{"arch": "crnn", "model": "audio frame classifier", "dataset": "songs of 200 made-up bird species, synthesised, often over outdoor noise", "train_examples": 39062, "time_shift_ms": 50, "input": "waveform_16khz", "num_classes": 10, "output_stride": 2, "norm": "batchnorm", "activation": "gelu", "depths": [1, 2, 1], "kernel_size": 3, "wave_channels": 128, "wave_strides": [10, 4, 4], "widths": [192, 288, 432], "rnn_width": 192, "rnn": "gru", "bidirectional": true, "rnn_residual": false, "rnn_layers": 6, "optimizer": "muon", "muon_scale": "match_rms_adamw", "lr": 0.0049, "momentum": 0.85, "nesterov": true, "orthogonalizer": "newton_schulz_5", "adamw_lr_other_params": 0.0018, "grad_clip": 5.0, "steps": 1300, "batch_size": 64, "epochs": 2.1, "lr_schedule": "wsd_sqrt", "decay_fraction": 0.2, "final_lr_fraction": 0.1, "warmup_steps": 60, "weight_decay": 0.3, "adamw_weight_decay_other_params": 0.01}
Rows from block 2 of a small audio frame classifier, named by matrix and row number. Each number is 128 + 32 x the weight over its row's rms, rounded and kept within 0 to 255. All counts start at 0.
After each channel's rows are labels from the 100 clips, of 14976, where the channel reaches its highest value: "strongest on" is what is common among them. Only what is clearly more common there than usual is listed. The data: songs of 200 made-up bird species, synthesised, often over outdoor noise.
# conv: width-3 conv (model.blocks.2.conv.weight, 288x288x3, each kernel summed), inputs 0-143

conv.223 [170 148 165 137 119 158 143 112  90 175 119  69 164 220 151 120 158 221 121  93  88  91 172 138 162 126 123 119 148 105 111 144 133 140 110 122  85 153 129 175 175 123  68 114 152 130 110 100 111 166 157  89 137  90 150 103 149 123 114  83  94 131 110  40 124 163  54 200  68 178 160  74 157 162 161 135 160 126  93 122 140  72 141  92  79 116  44 109 135 118 159  75 101 127 125 130 127 142 104 126 133  91 101 147  93 135 152 144  94  67 138 138 157 127 114 190 185 153 117 135 158 110 149 138 131 123 137 140 115 139 139 102 121 187  68 114 128 134 133  99 135 129 127 117]
strongest on: downsweep; first syllable: downsweep; clipping; text has "clipped"

conv.157 [ 78 142 150  86 117 117  90  63 185 129  89  90 157  82  77  86 109 136 152 132 158 139 169 138 139 159  89  70 184  74 141  66 140 116  87 114 118  79 153 118  63 114 147  58 124 111 141 141 159 159 148 109 154 174 130 106 112 104 152 108 116  94 125 127 161 124 132 148 187 161  79 140 145 209 121 146 116 144 102 115  78 130  71 110 195 127 114 143 139 157 115 112 168 128 108 155 107 107 104 167 215 149  91 133 114 180 112  93  77  79  88 149 136 143  71 157 133 158 166  98 176  88  87  67 115 118 119 144  56 171 152  99 106 112 126 164  76 165 184 117 101 106 140  84]
strongest on: buzz; first syllable: buzz; clipping; text has "clipped"

conv.163 [129 138  72  80  91 148 105 124  79 106 135  98 160 135 147 160  89 174  98 149 111 191 210 116 114  65 119 112 135 132 107 100 113 147 124 160 194 106 111 127 115 116 162 198 131 125  58 105 115  76 149  56 143 135 104  67 132 157  89 167  56  95 151 153 178 116 190 149 146 177 139 109 152 105 161  79 147 151 132 101 130 103 130 152 150 129 132 144 123 101 106 112 162 122 183 146 159 127  86 102 147 177 147  97 107 129 107 147  72 177 130  57 133 111 152 114  93 166 134 135 148  92  94 173  95 120 111 138 145 153 132 157 126 122 122 166 146  96  77  95 157 164 121 125]
strongest on: downsweep; clipping; first syllable: downsweep; text has "clipped"

conv.186 [104 133 147  94 156 187 114 160 106 153 124 153 104  71 155 123 134 112 181 103 128 145 201 106 111 151 160 189 165 163  81 132  88 137 115 128  42 107 136  86 136  61 133 166 136 175 195  77 122 109 164 127 158 146  88 137 104 102 163 132  68  72 140 153 138  97 125 147 133 170 145 149 189 160 181  95 119 139 141 183 127 134  83 118 148 128 187 180 124  96  87 116 143  63 123  89 146 137 150 115  88 138 131 126 148 145 153 149  95 113 109 102 160 132  72 184  41 151  74 163 126 151  89 138  77  98 171 175 104  88 141 105 117 154 249  92 113 108  59 110 113 123 152  97]
strongest on: upsweep; clipping; text has "clipped"; first syllable: upsweep

conv.198 [ 85  80 116 147 122 140 103 179 119 145 173 151 116 105 148 117 131 160 134  95 131  65 129 113 183 173 140  92  98  86  91 110 116 112 102 147 114 114 120 104 105  85 157  83 115 168 141 164  81 117 159  97 135 132 141  98 120 181 158 135 127 118 112 120 124 118 162 123 132 210 140 166  75 118  95 115 162 197 106 172 150 110 121 130  77  80 126  48 158 111 168  75 109 135 146  72 176 145  95 116 104 116 165 131 122 139 131 125 110 106 114 117  99  99 156 128 111 109 118 127  96 144 132 115  69  97 127 117 176 109 115 162 166  88 159 144 158 173 144 157  47 153 134 109]
strongest on: buzz; first syllable: buzz; clipping; text has "clipped"

conv.131 [ 78 112 188 126  91 159 125 113 158 118 105  83 143  88 160 148 120 129  97 165 101 146 125 137 143 110  65  80 110 144 155 105  86 158 100  92 118 147 142 139 146  89 158 152 152 164 192 113 132 103  91  57 148 204 156  83 153 172 120 172 153 148  78 195  91 117 184 145 104 108 166 148 100 146 120 177 142  90  96  53 153 119 134 134 149 138 171  41 129 124 152 107 173 118 124 135 142  91 137 129 135 122 143 120  94  75 116 119 103 102 104 127 170 153 147 130 118 164 131 185 191 145 123 108  36 166 150 148 142  77 166 207 107 162 144 163 123  98 122 126 113 118 169 175]
strongest on: downsweep; first syllable: downsweep; clipping; text has "clipped"

conv.81 [152 122  98 112  97  91 157 108 124 105 101 152  84 150  93 130 109 120 110 105 112 138 109 153 143 101 146 119 124 162 124  65 146  88 158  97 115  99 136  75 104 120 178 192 151 157 123 129 144 195  66  48 136 105 131 155 114 108 142 160 139 111 106 172 144 131 151 119  97 115 137 134 138 114 120 116  95  94 101 163 161 140 105 157 139  62 148 157 140 121 104 104 142 126 127 115 168 141 171 124 107 108 103 151  95 117 123 163 157 156 149 140 149 121  94 170 113 103  94 113 173 143 119 111  98 124  98  78  99 140  68 143  85 114  64 135 134 155  84 164  57 128 119 135]
strongest on: clipping; text has "clipped"

conv.225 [149 113 159  99 184 136 109 116 147 177 138  91 125 155 201 119 141 158 122 141 129 124 168 157 122 121  79 158 127 129 210 133 124 111 124 136 128 133 124 196 164 152 170 146 148 160 125  76 133 173 146  17 135 162 101 149 154 111 124 158  90 147 172 109 139 132 112 157  97 147 139  74 169 157 163 129 145 146 126 140 182 118 170 144 137 120  91 158 137 154 175  93 102 118 133 111 169  76 156 148  72  87 142  63 171 122  77 142  90 139 138 106 131 101 142 117 128 109 145 132 164 152 123 103  49 153 130 113  86  42 111 148 152  68  69  99 119 122 116 154 121 112 169 128]
strongest on: downsweep; first syllable: downsweep; clipping; text has "clipped"

conv.17 [124 165 164 139 104 149 130 145 152 165 119 110 155 156 128 146 112  75 143 106 118 122 111 107 145  80 137 115 163 136  98 133 170 116 117 112  81  78 122  79 120 107  73 112  98 141 137 118 158  90 119 125 135 141 129 179 101 116  43 160 179 187 126 115 100  84 152 150 110  80 122 138 114  73 154 123 121 177 149 139 109  54 117 132  76  78  91 161 123 110  62 122 157  96 160  50 153  95 109 130 122 100  74 150 124  88 151 150 124 112  95  85 135 121 172 133 155 111 148  98 152 156 178 153 146 110  88 142  73 179 140 143 113  76 125 125 117 142 113  98 112 125 154  60]
strongest on: upsweep; clipping; dip; text has "clipped"

conv.182 [117 123 167  75  66 116  68 153 124 184 128 134 151 147 146 163  75 130 142 177 105 215 153 129 143  78 142 160  37 138 134 129 153 140 147 182 102  88 145  91 176 173 163 111 101 165 124 127 116 166 105  90 157  85 128  98  70 151  89 154 105 123 143 153 214 115 107 105  71 148  95  82 120 142 125  82 168 176 132 165 144 104 186 164 115 153 173 108 139 122 126 127 149 150  84 116 118 144 147 154 141 108 121 152 124 111 168 150 125 119  95 101  83 125 102 129  85 118 132 186 121 158 144 152 156 121  86 158 159 106 111 138 128 104 124 154 145 141 105 164 148 140  91 136]
strongest on: clipping; text has "clipped"

conv.42 [132 122 120 183  79 161 146 123 116  89 107  46 142 121 131 184 141 123 117 121  83 161 166 148 155  92 110 133 155 140  89 186 171 132 169 128  92  66  74 168  75  97 145  87 105 113 103  95 193 134 118 153 166 103 123  86 109 146  94 175 168 136 119 132 104  94  88 192 112 166 186 162 116 104 125 130 119  92  70 138 114 123 139 119  46 136 140 155 166 142  79 184 118  37 126 115 133 106 175 134 176  61 149 132 123 136 125 132 144 135 174 121 145  98 133 160 160 170 179 104 168 139 127 158 123 149  79 119 140 153 134 168 129 139 153 105 142 167 142 113 100 121 108  94]
strongest on: clipping; text has "clipped"

conv.237 [152 138 126 131 126 148 145 142 111 116 125 100 142 153 133 137 165  68 112 126 114 178 134  68 195 152 172  66 146  88 163  86 190 148 169 134  65 135 118 142 157  79 172 117 135 120 168 106  96 150 103 135  68 118 103  99 202 118 144 105  76  85 112  89 181 130 127 134 153 156  92  94  99 138 120 152 105  98  66  69 148 135 105 100 184 129 117 106 101 154  97 127  98 119 155 161  84 120 127 127  73 130 120 119 141  68 159  91 125 120  65  57 124 147  85 163 150 134 111  31 103  93  76  97  79 122  79 132 128 161 111 143 147 141 143 205 111 168 142 105  79 104 137 134]
strongest on: buzz; first syllable: buzz; clipping; text has "clipped"

conv.141 [186 131 153 115 139  91 139 146 147 124  90 181 189 138  91 120 140  79 164 137 197 124 117  73 140 136 170 101  96  87 101  95 178 125 119  79 176 118  80  93 105 150 114 111 116 152  78  98 120 106 126  81 123 129 149 146 145 127  87 180 144  88 114 159 104 123 132 164 185  58 152 140 157  90 144 163 188  80 136  83 137 209  77 175  70 113 148 120 136 163 146 110 112 118 129 103 112 160 138 163 104 117 158 135 124 179 154 116 164 131  94 108 161 129 140  81 116  97 126 137 112 141 144 122 133 125 134 123 105  88 124  91 144 140  91 134 165 140 142  77 138 137  96 116]
strongest on: downsweep; first syllable: downsweep; clipping; text has "clipped"

conv.55 [ 78 161  88  61 125 129 107 119 102 158 152 142  26 137 104 115 127 104 167 126 153  83 127 217 110 154  87 135 119 177 165 114 125 168  91  75 115 178 146 148 120 147 128 101  83 113 152 190 153 120 151 181 182 171  86 137 118 116  85 152 136  93 129 108  96  94  69 114 137 139 118 131 134 131 108 176 115 109  99  93 124 110 142 124 156 133 111 147 151 153 112  94 144 101 153 114  91 109  95 114  92 124 146 125  87 108 131  66  74 145 117 133 115 117 117 131 116  99  73  93  79  94 109 176  84 126 122 183 111 187 119 126 124 110 228 157 103 102 107 148 149 134 161 174]
strongest on: buzz; first syllable: buzz; clipping; text has "clipped"

conv.127 [153 141 156  97 175 107  88 141 123 110 125 115 108  50  71 127 116 132 121 112 170 133 151 105  98 124 150  66  85  99 131 102 254 130 117 196 124 132 123  89 171 156 127 156 144 136 107  86 100 141 128 113 207 104  95 111 157  99 115 152  90 130  89 156 105 162 123 156 115 130 121  96  89  98 125 130 138 116 116 175 160 131  88 159 113 104  83 190 132 133 174 152 132 144 149 159 144 161 123 119  87  68 172 129 120 109 126 127 156 133 157 112 114 152 128 119  74 100 157 152 149 136 145 155 148  99 141 162 104  95 136 117  65 124  94 170 162 126 117 205 147 152 146 164]
strongest on: upsweep; clipping; text has "clipped"; first syllable: upsweep

conv.192 [186 110  76 129 114 147 119 141 130 147 115  83  89 124 101 127 126 124 119 171 140 102 115 155  69 128 151 137 164  39 112  86 123  74 163 125 145 128 127  97  80 140 130 132 124 171  88 106 153 125  86 117  91 104 122  72 104 200 117 134 209 107  95  89 154 112  87 105 127 103  92 121 116 150 134 131 110 120 106 123  63 140 143  68 157 113  93 185 118 121 123 159 100  78 108  64 101 101 154 169  56 173 150 132 123 110 140 120 112  75  78 128 132 113 122 129  72  88 112 102 123 159 160  85  87 113 100  88  86  86 154 118 164 120 108 151 112  79 128 167 141 144 134 180]
strongest on: upsweep; clipping; text has "clipped"; first syllable: upsweep

conv.277 [102 164 113 110 162 167 120 124 132 108 149 191  89 116 182 144 169 138 116  92  84 145  82 132  93  62 136 172 125  72  99 148 108 160 133  51 109 214 125 143 145  69  92 160 119  76 103  91  73  95 103  73  81 126 108 152 147  93  90 140 130  95  57 126 157 127  92 113  86 128  94 132 165 136 167 135 129 171  64  95 152 182 116 104 100 112 120  84 145 124 203 162 139 158 151 123 107 132 129  84  82 138 116 133 140 124 153  85  66 193 140 123  79 142 121 121 135  98 102 103 130 107 131  85  91  94 110 108 130 106 101  87  98  45  48 173 143 109 115 108 126 108 131 119]
strongest on: buzz; first syllable: buzz; clipping; text has "clipped"

conv.158 [125 123 104 119 176 131 158  96 121 154  87 130  82 163 189 178 140 159  91 112 151 148 138 111 167 139 123  99   3 208 117 107 121 113 112  70 137  99 109 126 118 116 108 126 136 143 202  30 140 146  59  25 111  83  80 112 137  54 143 183 149 138 112 158  88 116 130 131 109 117 108 163  96 141 143 108 100 118  83 140 123 101  81 144 147  65 108 220 126 122 145 138 107  64  66 113 101 147 135 119 123 110  58 118 135 109 139 113 159 171 129 154 123 125 148 114 140 125 120 156 117 125 144 119 144 105 126 124 112 135  95 127 130  97  69 178 111 137 165 169  46 100 115 111]
strongest on: downsweep; first syllable: downsweep; clipping; text has "clipped"

conv.285 [124 124 106 125 141 139 151 100 164 157  84 144 133  59  51  76  53 103 108 128 180  98 147 131  74  73 133 143 125 170 124 197 160 117 130 169 120 111 167  97 182 129  66 138 158 120 101 100 146 117 114 117 137  77 114 132 146 166 155 102 120 133 119 143 116  52  99 116 134 119 167 166 131  73  87 128 121 180 164 158 133 106 118 135 148 166 120 103 152 163 138 142 177 164 136  88 100 162 188  74 102 135 166 156 115 131 135 133 154 152  85  77 161  87 104 106 123 157 182 122 190 148 190 135 167 105 132 116 112 172 142 141 176 147 170 170  75 164 183 178 129 100 144  84]
strongest on: upsweep; arch; clipping; text has "clipped"